config.toml
model = "image-text matching model"
dataset = "simulated telescope pictures of galaxies"
train_examples = 195000
image_size = 32
grayscale = true
crop_scale_min = 0.8
horizontal_flip = false
encoder_arch = "convformer"
encoder_norm = "layernorm"
encoder_norm_position = "pre"
encoder_activation = "quick_gelu"
encoder_mlp_ratio = 3
encoder_parallel_block = false
encoder_inner_norm = false
encoder_patch_size = [2, 2]
encoder_depths = [4, 7, 4]
encoder_widths = [64, 128, 256]
encoder_kernel_size = 7
fusion = "cross_attention"
tokenizer = "word"
vocab_size = 28
fusion_encoder_width = 192
fusion_encoder_layers = 6
fusion_encoder_norm = "layernorm"
fusion_encoder_norm_position = "pre"
fusion_encoder_activation = "gelu_tanh"
fusion_encoder_mlp_ratio = 4
fusion_encoder_head_dim = 48
fusion_encoder_fused_qkv = false
fusion_encoder_bias = "all"
fusion_encoder_qk_norm = false
fusion_encoder_parallel_block = false
fusion_encoder_inner_norm = false
fusion_encoder_positions = "learned"
fusion_encoder_cross_attention_every = 1
init = "kaiming_normal"
residual_init = "scaled_by_depth"
optimizer = "adamw"
lr = 0.00085
beta1 = 0.9
beta2 = 0.99
eps = 1e-08
steps = 10200
batch_size = 128
epochs = 6.7
lr_schedule = "step"
warmup_steps = 510
weight_decay = 0.5
Rows from block 4 of the image encoder, named by matrix and row number. Each number is 128 + 24 x the weight over the matrix's rms, rounded and kept within 0 to 255. All counts start at 0. Numbers have three digits each.
# pw1: token mixer expand (encoder.blocks.4.mixer.pw1.weight, 256x128), inputs 0-127
pw1.34:130124136126136105137121140135125108122130120113127129112105135135127119135152120125152138136138132137131115120132147132132131117142142142136118129110124120119118134121144129120116136139111125126122151129126139121145123150122138127148136150128132141122112105122120136133138145138115115119136148119150128114127131146094121129111141143142127143120129140128126113162108117132136131117144
pw1.35:114096147122101129110183112086158127110115133090127146090145169121157172172120133129124140129118085104121160137157123151128144132123119144180140139131119140102140132099135125149101113115115134138149115163104072131110100094151128173126128133086138089135114126121153122135127069129102128131159155120181121128110118140097080118129115124152131122138154100152117108116153133179161119140088
pw1.36:143137120108139136132123119116140136169182150111128083133150081136141107064098104135092117125156134156144080149140109149091120156157158107109167127107095122107163144165071126111168125140149186078117138169125126142149136111121108127100110120116133105140130139175125163168077143117207143128114104116129106109092127081148137156126142077065144125133104127159130186136144140090178115151129
pw1.37:119156125121140127124085091120127127135152135171129094135096118149150133149176119122126131145125162131145082137172129124093110076138169121133094114119141112095157109179144159059116150187104106134135127081118127160141075162117184149126132069121148142083081097119126137127105143122123145123135149125133112158110103130112134108140125119131101117119129120108144139113094134130132133114113
pw1.38:131144118114131126119114107128127119145150145141119114118123125132127136145135098122115121130132148134149092147136140126117113110133146114117122129122110143105168160182104143115118138157095146101134140118131093152129109143113129121145136118120132113095105126135120115137112151119161146118145140120146130157092127108117118128138154104109123124110130128145148139111137118130160112133123
pw1.39:166111133106121106131123097108123126106131129107117127124113150131137145177161130134133130150118109114118140124147137124152125117122130139147068120122154153109119139115141158126099147114119109141132142074128105142129088151111122160177135128129120131116120088103114117124139126123108125112129163127164118143112140132072097114163113149147127116109160141123129117150133122173125122118110
pw1.40:105123127126098150072139105069162163105147143122115101125158140126176163119094105166122166110093136109138120118136083123078133161145117125123138158152106128128205125162140115106098117139125151126145104143113109143129095106171133140117096090072084088139110149158165132116126125145133135149164137147137101109125128130088120125108116129143126132134147123165143137101143127141176140138078
pw1.41:135129058162172103155087135140078066111151151108149137134100078121071088139153151049138067212130108123116134144184118187174151112113146164154099150097148174072095137126105113163112119180071130126145160076159102157130159099098098166189169133119158175115150091111087104147107104119176148074126178063173148192097105139143113108204132122116120106125157114127077175143133160154096118104109
pw1.42:130107144109072110093148114106169158143143123128106082108169159122146167129102102157105171104097108145135100153109112106090143150140109134094103112162087133140147146151137152135112137102144123141108105142124104119136149164130140110110103093119139092135122155131139152132149170131127120148153128173116140108113149105114134136105143132135139147145127123126154136137123113122142139129099
pw1.43:103124099134132126101102111067120109110170140101128137118110129129136143153138144124131103140117115112116127125175101160144132132122133174171104171143139145083152139130145102117107134161091136133162127102092116152128100090146105167152133107049135137105097115143134116127133103136137154106144191118190147146138076142104119117136103131127131128152146115131120146129136157175138117118064
pw1.44:128119113131125136132135126123124117132135132104109123128149133128127132125111119124134116140121110135122112118145119131127141132140136118126128132143129132124131121123104116141141138126118137131127133145143118135144133119115127127114137119128139108105122128134121155148126142122126124121134136114141117135100113129131122163128124127126153132133140120129132147128125145144142121119126
pw1.45:086115125120122136138149095121147126140128144104151110118147098159141135116105126122116117144161088161107129143156123153123136161132128159137165135103118135097132130123132091152150121131131127107110135155112132133111108106141123140106154123106136099124144139167140169151108129101125151102157132120149143149104132133132114111150146107106166092123111096166104166108141145141142097120114
pw1.46:147146114143203121151097189152083080120101137148162168165090081138105076114168157085159081170161150124130110112122139170188074114133148099135179126095170105127098122114071133150146103151121155101128169126160139153100134115103121125137168156147120171136125108114121111157078126108144106110078131089119129146133104144157142136147130093100113109073105119096088126126098158108121149146176
pw1.47:135150134126110137118123121120121123118151133129124107124120115146146147120136110148121135131119157123164092147145120117130111122154154111119119144135132127114158154152104162063110134131120145120131130116138128164141117134103153127133122107093112129113106130152127125134137143116153164136151128139140097133128112116114134111122133103122111118117141122149147112116117136124155110146119
pw1.48:106130142096117113095125102109146131146152168136133121126116135138134146123126096130106155116115125147148090148127121125096106129149170124127135133145100090125194134176125165120131130117144152110129111138078139117116110103139166117127122123100139097138073158185171116131121135114152141134158106145121128115138100106111140095110142108119138122137112098168163106094118128116182110184113
pw1.49:109116135119115127116139128122126132124106128119084099084169150129141160153131117125120144135130095108150143136126128111120144131115109148121089106138127109126143122133116155105102150111119089155127127115137133149139134156118135121138135126134123110103113142120121151123139137134128136132149132167125141122131145147094089131125120137149126133105142120128125126128132111155150113110114
pw1.50:097118087140166111125123168127097066110135130116110154125119144149103139113161161095137104173150103133121108121168136148167126149085117153148149158116152125104117129104106121129128148144078119130122146118108148140130124110121120141136150143127135137086105110105120158143141128135112104081117158097164161110133100154116097142144116128160132149118161144106092129158085154143103128115131
pw1.51:086131103122133101110142104105142135118146143120129126125144146145140143143124122122120140108125102113150136124137109132123131152135117156141113145154092119124152122151132122131125118116119126116125119134105119132126109108129162141137128136100134124124117154145166140127132112138134145121160144123150154127150127148103114125134119124143144121125139131143113118102146126147149109140111
pw1.52:113145081119166142097086111090087108130187137133097111116119144155144144135180129103119109155144136126145096129190120145113119119101127157152110149131140130075169148152118135055101169169072147134135132083096136174144114120114123148160132104087137128073070106143117157131129149130128140095151156117182120141106084149094106118139123116148123130129148116129110144131092144155118122127108
pw1.53:109145141093112128119133098129150140144096114147129081113182132130146138164114109145118162130124113137145129152122148077110148134111107157073104099137109130134143142141137161112090142112126085122094132108145129136111133192118143096132111141139129124117149147132131128110140162124132148134157102148113139123155166142087107090116154122137137132118123119125141139140132080107119122135130
pw1.54:093159088116156166090142157092133147127145191156174120134133099124165113118125122138100123097119155138148100141163108176116095158126158148147176152125108109106181140144121095143112094144132145079139108125087136150077126082159150124120107122057110116159140138208181112122075111119155175116153116096144134143164092130112154064140120094083126066143124117182135140075152143118150112176103
pw1.55:119217115113162159121125130112123134133163176175127093146141083162148092090129096124103132120161154133147094134145109152108097176135159105119162134137095065092178134190060161102113125157142147099139132142118167162105136116099166098109117116113114133128099154182166124132089158115201164128135094130105110128153105148141149120112141086103128095115106137154142154095127148091138134171146
pw1.56:169164150145125153133171136143135150159108123171158107149125084116153092096112120146129132114136162130102151114101112146120113110160170085095180095107117125145121111146122147126161071134157140110127125163170109123109103103095152107093132128144104136155154137166149114115075097132136136149104090131090096122093148100171166117108121116071105089129067123136166136094151128069145152159175
pw1.57:115153106132131141125102126109123113117167135149107106119141129136132116103149133110118104147126133132160079137157122115114142131107125151130133134139128110090150131142124140105116148154094143143123116115108176166147137146125151122112133108112132118096106132118116156139143162126128130104146107142136140130146100163125138137115121127146137138111136129112118157138087138127133127120129
pw1.58:115122128100119110113142097100132142134143162111117134099125118149138149121145118116097140127124110131163116155165104155115114138136140155137123130130110118072148170135110137108133139124119140129126133136104142130137107104127131132132135134088136109129073143157169118155113131108161150114176140130167136129126103130084096110134145126111158140125121097170104144113130141140164094143095
pw1.59:156155159103123134093119090102124137129158165152142119119107135142143134157162114150099149144099184129188123146155119131132100088150178122152085129135136117085157163145140187060100133162119112132131110085103106157097075133123154112182113112101104132117092085156158081123088123114159188137146143118157111167133114133097123096158137114117111110114155116157171078095110142160154105149104
pw1.60:171117122145155089158118126144085092107147157104162139149059112120083106171160150102127091203116137137117158134137143185186115096163178142170089131089150172114078144116137120159140104163099163127136144073177059127107087107106068170189170139147132192137156063117101061121087112123147158107105186050167124187092117114140118115210144142088115102108150111138112149142131130152120116116112
pw1.61:154126150095127100166163149164154121147115156110164171121093103161105094123120124094120143143174125182122151160109173152161062101150155110112171101083124109139106148085109149145174093091149130096111147167134134103081112112129126121122140177140138125149132116160149103174078095079133119126115113104098133116135098122140121123136150067080165116102095098168143097123126117091153124194145
pw1.62:106114086155155104127050157119072049076133121125103172137090155130076127164202172089146085167101117107126120117171121106167141098084115170160063166139184136116110101105160113100084173158072092178156137058098162114152124150138109163184140133123158165061112077085097153114168128154094106100110177116161155152166096194088096135156106159163116153146185164097071101163060175183068140087111
pw1.63:144167151138147158161150138150122149147122127156172116145130094101134071096112131134134116141156175131113153118100136152136131123150176089115173095118125131141110112134127123147162077132157132107120139152160123129123133091121126101109118134164113144151172126149140110125072093117133130137098085130079098137102134094184148121117112113079109074122076134113138151085141157070132150136187
pw1.64:062172108103123118100136128096155119132120175127153115107159103146133110122115117112104131115129107123123104131158126157141108169108110172118137147130104081109146133144116122144097146115119100096131123127077168104078168102150134102156130144079135122150116159187164124137134160125150140120177115114154149114189121161100123069126120127128128087131099139171135107088155115123133115189093
pw1.65:083140148092124129099132128118140132150085153170128105098159127154152130194143093144062150127114142134184129155142164141141107134115125152115078104125098057130128121116116182138072125123129085119116126085123153142084111144132167125169132144110100120116107124162167136119150133100122157126164148143129159125178145176057111075107124111158143100074121129163149106096119090137135114144116
pw1.66:125145112134138116113116134138095107125119148148133142142137124146128110150166141131114121142136131127137113122138154139155104116105120119130117137120123096105120126131079156120090147120099111122125145086129142146114139135082141118145141125119118142106117114130133115141118137112130138117130131115144151147138124156095123128143144116136119120092143124110119126135105141149118107147142
pw1.67:193106134147141076157118114158075109126148149109156161143058097106070120166134145099145086179120134148105154135136146179209127097169144114148103127097138181103090141120129134137135121144096168107132138060155054135140110090098065165179163149161149190124137054117096057126104101122151140100116194061159122181090120102133112148208127116078133105109151123128138125139145125145134112124121
pw1.68:135162165092112144109118094112116124154133160150109095095132125138149149156154095135100159129121171146191119168134147102118125110118134129107085105135105085119153183162141222070085142129119104141111129090100130154085089166112155112150110116118118116104103122141142104118128162101155168113149135153140119130152150163083085081121160130143120113108149117152152095124102121146133095137114
pw1.69:156164132113116119163141117146150157161165144121146115152125104143119109049107105125124120115162139150129107137114129123093112138170151091098162104113084133131148139175105115133191127124133177087105129162140130114142141115121106099079135133141139128156139149160150129143099154119180141135117095121106114099096132058168164157131146082077144125137096109145141172122145136083168148164149
pw1.70:144116168102098109100146076087159134149110167112132134124107156129158174160129100141106185112098141146146120155115128130093103106137169119121128106148118101127167141153131162104123131081130121120129098112078108090091096113158167119116120133100134095143072150187168088117112116113137148131160113134125120104179122113089128093113126103114136106143123110179174070101134104108189123187099
pw1.71:112117134115093127099125113111151143124142104125024107113170165120153181134131110153129179102110113111163089128114120088107153130112090154116081129158104114139163121132147125082065194120120129145121112129096147133167118176130142115114100106114123092110105158113140186115173201129113113129159142170129135106178141146085107145081125152170127184147144134110142114162118116163135130097114
pw1.72:081115096140155173149163159137149136136131118106130109123176114117127116094090143107116087127154080121073124115120111161136164158099083131121197131137121162135129116107117084173150101112152102128127129162173114145127167097138116130087131122129149107126194176133138156141131109145114127122109099123143142138087137104178122159137128108121138113144089112118081177129148134111122125104119
pw1.73:109123111131132137110141129081124124115137167109134132110109114156135119149133128113119129140118132119137143135160111173136103153129159145161148162110155121099149133110125131111132113135117145111145135130104132175117103092151118158148124131071133114115108129161152114147111088138144161116159145095171110170136100147100108104147130122107119113127140097172110151107118146138165093159104
pw1.74:121142107089125101116108108102133118151186153116117124099133115187138142084120104109091136138148106150152052164190122142094103152146146129121143140120099104060163155132091121074141169142122155088102135158089156109154120118137138135111123135070157101119055160150151178185121192098176132089163128115158124092164091107091106142124152082115166165133125115162118135141103144124151102144098
pw1.75:143134106121134121124075123142137104116151104135100119129135154136097151130170142124140123125131109124142101114153125086101142093092087138122093135149138124124140118135137130096105164145108114167135123090124135128166143179101121123151134118129160143045094100102094164130165178137110116132149139152130148113112136167096130135113124144152123163136162149098122130165082143154113132089136
pw1.76:137133137131131131123124124133126136143117148124134128123126121126142119107128114124115142132140130125124125125126107146145114156138132112125160123132123090123132141119107149128133129098114131131134135141125133150108115113113132101121122144125101130130126133142159123137118120128146130114135114126140126099158121146116119142110115116121128122119122115142130103094142129122152113143132
pw1.77:158110093132140088173126122160088092131138131093119148113108093167082116111138131078131084186169105145110114153164144154169139115144146118136135120092127156084102159110088112159147106120096144113118173120164102142160129107080100146147168144128162155089148092111100123172103117103142128065129154086155156142088110101148101176170146097091153133091122102114087170161109142138113103095128
pw1.78:116129177116108141098168094091142160143143179141156143121108132125192145125123113155083182097124160135147126132135103160102100147166175115141146154134111100106169119125141144114138104123168155093155118163097119128066061095174150132118092133116095083174076138169179091128102111123152165143162109127118081127137099107127121087102113109127128107137111119217177098087150133094202129175106
pw1.79:101182131119131158104098129144117140141128131183126099128139112144172105133149108140121137115129164119158094133133122115117138124117125139112104110151107063114164120195114165091079148157115092116127124106125178176136102186089179084136111100126098148114101129122130144126118201113151149143116111161108123134161131148120148091122116110146095090107125156098146137114113112114118136107163
pw1.80:112132103119145150114115100089103096109164170120093134114116126160143145134179130105103121145126127121173106163206110152113132131110166167150106143114133123047166168140113134061108169168053139123140137098110141175128093133129125137146151105084146111093055096149143111145111121118148191086149156108179109168143094150101109099153140129133119121101145105146095151131097135155144092119092
pw1.81:125124092146160110119050155124072090099146111134082168164091156130118139109202163112154095142108126111111120110157106097136147108088105132136095157155168107119136114119142118099105182164096130160140116089108182123168134141130107146147119128125160137088088094090080145117154150152118107119106151136140134136151104183126135145142100154163106149152162146085074122149076168151093139089141
pw1.82:150164147121139129149139138144124148160133114146144116156117087121129121084125121121129128125167131138115135122112130131130123125146163093099161095121114133128136137144090129122160119126150157114104149160182110147133127126105115135102124122157139135149159128129139120142093118125164142138105080113097094125087135108176160153137126094085124112115094116120127171106143146093153147134162
pw1.83:112133170077116121107130101122148126155113159147144141113126122161145144194164093133078182120122166161170128165131160129128081109152144150122094094113105092126143150131137233120077110128155091100124115103085156112077101136143151104159130150120114128141062109146160090125114133103143141123159118155123129128181139161072119068126133110144128106109134118154166077113127093131150129174125
pw1.84:116145108141165139121115141128100114118125160135114146128132097155115117105144140097106116150162134130134130131156136152154103166094114130137150160107147093107122134112059136123144134123111129109123150135115169145097177102141123103120120152110126146118100140138124137156105127098138130093137126113154123125152106162119118140140114117129148128102117130131088121123117147130137121161129
pw1.85:142138157124131169150156125148141158176118108147175100148134097097139101100088114141135127110144154158117145126112128133118123145143148068099189086123112134146119118141125115136181068135173135121128128177154118121125122102125122100086121138161126111170165165164150117150096088116142136148098084130087110128094133083178164116111119098081130088126062118148149164111165132058152129163162
pw1.86:141124155140126123121126118113119118115118155118115150118116136122129147130138126122119144143116132121134142132139123145144110126125154114158115133124140107107136123100115145102116149108124131146147124119103130142109122098143115153147123143114109121123083102153160112130121130119134129117137139132158112126147116160094114130130117140137137145117155133155132083110123136152160117146117
pw1.87:146106157099076134127153059098152139161148138098160068112125125123148143158095100142111130113126122149122153168140113137082139135182159143124120107124091190124136159148128101154135079138146169106108132145144052143122097124121087157119133111122115112141170138154152098126093093114148185136158135125125120155071146073123106097139150119096139112133107100176162171122168115124149096145082
pw1.88:106146140123097130115118106089144139126119126121083136103155154130144142150144107143120163102102098124144124119121108106111134147123094141117096128148114106132154130138126146080111153130127122141134122126091146121134101140132138128129119119103119110130083130115143142110148150144125124127174136155132123119184140147056110110101127157157119146147146145136122092136127108148124126126099
pw1.89:161126119140172082172115165149060087115119146115157171153075096138092076155171153084147091183129158124121162116146145177202073100153163126166119132088135152109071124098114122180152092143114151117136149094150082127105107088101108152169155157160110211133152074116105069139098115117151130096098179075139135186124115120146132109192131105102114086090127127128123122128133121133111134143142
pw1.90:173132111143154151131096135159071115106134131141134124152107144117123145141172155100151112152105165121138095119152122090129128082109142109143126139160183144113139128129149153071114130154120122145145129099124135158158112129125123148119118107134144127084123098130092121124110114141127128132106138129158106155091108163148140124142109145140100121134157121101114132133073161141105128115124
pw1.91:125115103125121133140143102129101107132154127114082103108128118136136145147140132135124101157139111115112114143143122152134154146119123125121120139131124152093145137138107101115129154148078141134133158113137100176156126158098128152116149089122140113070124122120112159139131120135134150106131144096161131154091125099129095159138138133125122126123137094107127167142107143145141097110116
pw1.92:138124133113116122116130105116140143124116133130100116096146156122133156139141112143121153131124128118141141135120123114131141149120124110125119127155101094135142117159125143115107133112123114136139123134137116134137124139132155114137114117102127125120114127136133129118146140129125132137152140145133134107135157133110106123109119130153112139126132110129147122122116134156155120135134
pw1.93:147151115117145141136131138142123126137128121119112119126132097156123117070096115125117108132164114125138139158121143129132112149126113111107169105116110086131137151148042127112154131132116137094107170161143138163143163143115123099107143128128130124124134143146121150166089144108166137107112109116124119120136135130141130163126162083097141117096111100134107155121105131106150115143146
pw1.94:139142150112111121164147105160148121169109119119149143130092116147130124135121109115144142139160132157128144148109165126119093115175156101104146113078128142134115122118147123140171074118152144107106148160130107116107073131134124107117140146154142115126146134144144109150086095102141123135115102105092118129093132092159139124130159085084152135116084105142146139130134116100148120164159
pw1.95:060132118136152112130139122129125105120128130133082124106151140137134132111128132109108127141130108123133107132146111129110151160108104138125157132112116085114155124118113119138117143131110115129107148145115163147145112138122174114144142143109141119101109148123148180150126157139131122112127129132139150126147121141123104149119127126130132139123129114135116145134106143130142119116133
pw1.96:094113152113089112135162123129165146140121122103132111116153135129121149136092120142137147109119104144127119142118120113088137119142110134101133109145128139151131128126152120150142104117153117129108125153125112082126152122143120128113125122136140096136155155145145130125139141113117120151150104135125136109107134102130129136108151137124135154146111128121149130136139121116137135136114
pw1.97:130158149084120133144141098153152134154122117144146095112149094125133105099116077130097155114157137153138122164109150110102110134133128105092155097124092079139136161165105160121138121124134116107095146156146143137125134142096150099107140141131115125149138161157133138136118159090162138140130070144105128099128144106147147128126159100092177112110088110135163139115131124077135117163152
pw1.98:158135129122112115101109079096113136127158157129104118139111131124145151156161116146113140143106167111158126155158119133090129104140166122132079140150116145097155150179130153072085146158107146137140108092102084139137093152118119160157130091104142121111086092158108094111121135129134155128139172124162104158100119113083117098141125124145117127147157113137168120121107143149143106142091
pw1.99:146142130106120109143155120149142122144116136136144147136121096155117106107127100104118139136157143151137148143129144131144073108136164111118150092103114091123122134140098158118150118116143125109111156145141129117085108122129126111106164142134117137136134129138130116164089105100148140134129106103118130131134136107148139135134144091106160118094111097148147132117131134113146111183145
pw1.100:135127151102112141158140102149144131153120126120152123150099101135139115116126094135128158127168130152138137149112147131132095117171168101099158089102108123135125145152133128111154090119147147107095137157147118118127087135129133114109132128136123122140137135157148126160072115103137125146130103126115106117092125098154142126126149088090151130118103106145145134123128124099153138159152
pw1.101:062151119109126144110127132096144119137105161182170125103145098145162090154116114126075131114129137143156119137155133159127114167143128173141135119111109074113145106116148130160092096128153116075144126096089176127083112118152181119151126142104105140143112157160172132112104112102147158110157127133119144122175138180095132069115120111139130085115101150129133134102143117117116114175114
pw1.102:100105127109085100125169094087162143131130170112148111104158159139132176129097114132100161095122107132132122155115119143125112117146118149130144134141107113126159141142108114131121113093131128104125116147104102124122115103150138126109128140086156090149117177154191118131129128123137137129177125135146136117146125118088124118114115119120133113132124119171127113100162121123181114150093
pw1.103:111140182080102139128158096122161161171097135152109093093168136122166128151122082156109188101131147141156152145119152091103125153138116128075081071140108095134148149147137154096090121110143096117088142124135134154097108194124154092138120128127115116127138152127159123131139144116125161140150103176110128102174189124085100090116148124123156103106118108146171119122141082124133125143126
pw1.104:087144142080130143088132115112145128145102163153153108095146112134170125195156089122069158130127151127194124172150133151125108136113127191127091115121113083125153127128121174124070117131150083105139126091113141183063089137137180123162129142086113118133110140160181111108114100095139171129171131158143143147182155181056086048138128113153132070089129124166148110092150107150125093159115
pw1.105:180115106151147093159107131151078091128132140117165137153087093139079102143140133082145092178129137134110142127138135169183120105150165130160090134109137180112087124129130128158148116157085177132159153052173073139120107117108081166172166128153144187134166065130101071125090116119159142105116171053158141180087113099138124122195125118087118109121150116119121141142139141145104118135120
pw1.106:113126114141110134094151130092123129122125132122101140123140137128130140140119118133133147118119102103124139113131116149146132124124112139164112159139130114133147127126119120133104134103119122122150118132130105139115125105125132138127131130114123118125090120121144113120138114132126135126163163132137125133138126148099108152119109129145113122125137120142135114091147129159161119130100
pw1.107:027111077120126145108161142106151111133116128102130116095191119138138105139094123117111110124143069112129138135158106162142158191070085197141178150121100116115122122106107088157104100119119103111126149147120139161094149107145145146120150145086143115125153177135161171142136100128108141108155143106145176107151146148126099122121153121136140110127097101138074168115165125147118110134109
pw1.108:125125114109109125124133078097151154148140182095139103115137110124158139129122094140096141127145113134122145161151108153094140142160178138122140128137109156092150182156097118092146099154133160101128139154147086161119105114104126151125133108097146112129133146193145100131091085105172188133162139105149105142089129095122105127147147102086143097136117081183145165094156128129170079142088
pw1.109:119157132100115142123152110121133137164120155110121113121152102126153130113120083131090158100151099151147129145132137127109105157141163118104143117118098104134156169149117160116118114138133139107106127138116132141100124117125127112124127129121116105151133149162169118146105138104155170121140115132123129121140134114110122128130161107101162110120104115155143150113128114104155109150116
pw1.110:157116116131143099152128121139082111118151118095106125111122114138104124131131139109131090169145087130132136140161130142164149112126130128133107117115136130079110152128107153113135154129083132128119161111168104152161150146071090144151144143114146158082138095112095127153130137109153149098128150113164162157105127130131088157156147124123153136101148106121108142149116139155122111086116
pw1.111:134116131097132093143145147140119107151107169111163161116105087187114109098137139097092135161183109169140115157137158170166072125131137111121174116094139106125118172112074152130162108118152128089072153164126162101093129090132109112122158157130143131136122130141131113182069124088152126087111120096134145109167116116137116144126137051091176131082097128157102111133112140104150094175152
pw1.112:167116163100089123108128088118143158144136131144095092101162151122146144128109096151113164099116124135149131151110130086095136127146125116098094084151091139151144152153131136083119138125133146130089126142147103138141131165114112109102124104133123100132143140128120125098149162133145133142147120175108118115110162099128120119097141150124131142121113133130148137134129090130151122122118
pw1.113:125126130114110113120114114129128112127108125120089128098131142142119157150155138132126152124122115129144114132128144113145129112122101149129087126142141110130120136117127168118088154115114094127120112088123126139124144145118132114158124142128113142101096126126126123108140136114112136119142143141142136139151145134095099120121140156163120147123161143130133083151114113155123124126128
pw1.114:172136151126127127123127082135106125112146135152129124152083138111132145159174109139146128160113178138125155139137123141135120083132172108140107123121150134084133141144132164095109133171092145137149108079143090175108091138098124161162133107141122139112125070132096070116114104134128163132107150115146096177095122113120138083166126136116108085129157124132169094113103144138143132122122
pw1.115:174097114124127144127143108107096127124142135101135127132127100107134124145120121138123102138138138109113140134131109164161146130142145106137130129115145166114114132116097109142135107128126170095139145133191076172144137120105087163123129102144123127124165105139104115139110091129160179121124159107144107146059151104164114175159142106097131115120138100130110180142146106134149119123124
pw1.116:144148122139147128118081144119114108110152112166091116136160156118118128110151137124135119121119117115115111121135143104119147113093091146138079135148142107136133134158153130107101177134116103154140123093127139127168144157119145104137123122126146140086104124088110167109176169145115119143118127151129126125154134146112140128126119149158111144143136158100109134151110132157105141093135
pw1.117:104134126121107130130151094105152132139158152109115094111137121150153148130122094127072130134155108133154097166135117151119126152134141142127147118133098116108171164176066129097126132129135145092118147154132114169146124135120129134122135088102135116120123132151135160160110124108175176119152135122147142152130139122130104131130158091119146122122136104166119152131144105134171095132098
pw1.118:073100106111123107141136141117143123141141125084102147100130122161106121086095140095130129129155066129113090135152123152116123167113101157126165139123113127133137124109116088159167135118123146111112131173100149106146151108144119133114144155099171088115120152122147190162139146112123109099150129114152181100119107114134105193131131122134170176149105124150116160150129138128142111134094
pw1.119:106130147107114143088149105090164148128119152154143124102128137134177139131120107138108176105101164118165107121134123153103109150138143128141136138143110072129173109128131147097112104130136147110130103149081153111066082109150196097115098124091108083154077168179206117103110123134149140135156112165113106110181099146088129074093119121146120108141129135179155089077142131113195132171110
pw1.120:122145134098100110101135084111160151166156146133122059120178129127147147122114102145107155096134105137142127164099121108086137131134126166084111098133066148144137160168116144124127141129133137125090127135128084134148132153122106106117121107108147123129141155132124139119135148112156162136148110150123155122113158098121116123117150118125140139128108114138140151118146101119118102125117
pw1.121:079127103129133159125141132116127129138102133126131118118149110153130100120110132104130125115155101134123125127141137151140137168089091154126169136108123115132143104123113086141139097127139089097109142177120155144111131113142142116105131138100128128124137166129168189141127105120100114105123120128135149122151147140144129120108128116134149117131111125120092143126137137119128133135125
pw1.122:084106123118084125100121116120152141120132101138028102087187165121124179136123137142125176114095075124132106117125109081081163142105097153110051123158127124133163139132149132109080207120121100152121106130091146085162173179146144116124102124110135080112106153089134191103169214141106097144157122165135140099167138130072121134097125153168122193159164158127146123166120111179114132099101
pw1.123:075167076162173130112113161117119111114140146162145129130151081136129073131130133115114091128141139100147105119162121167153131174132134165149113134115101100112116110140109130167102138168116117092161139101093167145099172116120137127151125134121130164142112140136150116122101145134146147117143147110127149129169117166120160073129119120152116114107118153112120156111132140117089133148131
pw1.124:154114119143169104155120151145080095119096133124153158149107116110103115167152161113138099159124145120121163126118149172199099119139122119164106135102147124128085129108109132154120126119124126104145159097160080121109122100105106135165159139156128178133135080114123093128102108126122128125106159082128144156150117124148128134144118120121116106112140135112120086118130122140131139145147
pw1.125:113139113083132113120118117111131126153165156115116104119134118181146138092130095106095140137142119153167072156156123142102099147137154139123137134123084116079169163190091144089150145170102153100119140138103146112154126116120124119120130108089144104114077150151141170164116164087187137101159129116162145122148100114111111140146154102111158144123124111154121159116097129127140118141112
pw1.126:100121112103123125121132118116117105132132153114113125102138114174121124135134102111105130145152103134127114146152137145144096146106121148124135133108111106111136156113100135125130117118101112121113155140101124130109140121106133136143151129091139127102091124139140154156118158099151137095161132112160144133130107137098108127135148121132152138111126104153108105142108122130135098162110
pw1.127:067143109101120148076136120078148122141103165158162109088151129145168123190117111133065130116124149121180128162150128156113107149122130173146092130129110092126152123143119149135068091135140085110144107098100124161065093118136171140176129143089131115138104143162183108115118098108141186105188140139155160143175143180071103066127136099155124066088112121159129136087140107137139106170098
pw1.128:162139092147152137106088145142087114109149119165084118133125131125127124122169133141138090142131133110138122123128126100123149120102126128134077137150143115118132130135118139104079190162083102131149131087147129149157147170096124128154124106135150160083098101096080155124133167140128122122116150143133122153136139182114127129131115130146107120123149147110114124131100145163101139101147
pw1.129:168130110157155100138111122114097108102162159113170156146079098127115110146140148090124098166121147123116147124166116166160121109141157150170090140100140153061134147104134128125131120168114172137148124083116091120124109098113098166165154117116129163128139077134130062131100118132154149095124178083174115180104101119123114104166135119107122107126139123135121131131135153151120112127102
pw1.130:090121066150185113146079155124075065102144147095147173133108101129106105137163149062130068195137116119114143132203134178174138148092127186162132170116154145060109122104116111160123141169045143139142159097120118147131128092130098156170163143093133158101140102125120125148121093130132126075124183074215156189121115167123114120201125142135124100111161129125083156140123158169098109109116
pw1.131:106131105133134123151127137121135116133139110127141118119146126127114106108097124107129120121147106143131101135133133133125134147131105143115162140136110122147127112140127096156157122130141128115111138150131132111136148102114135119114123143120151133130139147128133143133135146126116119127146119114124151138114118102154139141138144110117138137142095141128123158137128127114134111131121
pw1.132:152120127140144122121115122128111116108145135135122139144112137130109132125146139135144125135110143130125109119132141139151117129129135109124110135124130120119130125108122155126127142139105136122142125104127114116145116115123109121135118129131120132143107106120106109132115136129115099128124148109143105142131109121129127121154131128117100137129151124110124102127123142147135138124115
pw1.133:085107082128131124098111082079130109106195181081129116091133122159135141142121135103102104148127074107135108160190099182116144154111136198159134165115101151066147144127127096129120132158099144130150136124071110166152130093148116169145150112044173099116101136169165148149114111125150167079207173111210168138109102120075066125154136118134144123148142113162101183125139164167147063125070
pw1.134:121142135108105126104124120102141119125133126143107103102162129128125151131127121127111142120121135126143121142124119105129144141120117157116094127146122114136161155142123146112090176115124111126122123110121135149141153154124139119128117118111121128117122138141141134112143160122147148149148136146134143123152150129089105109115133156140128147125141128130127107120120096143132117138113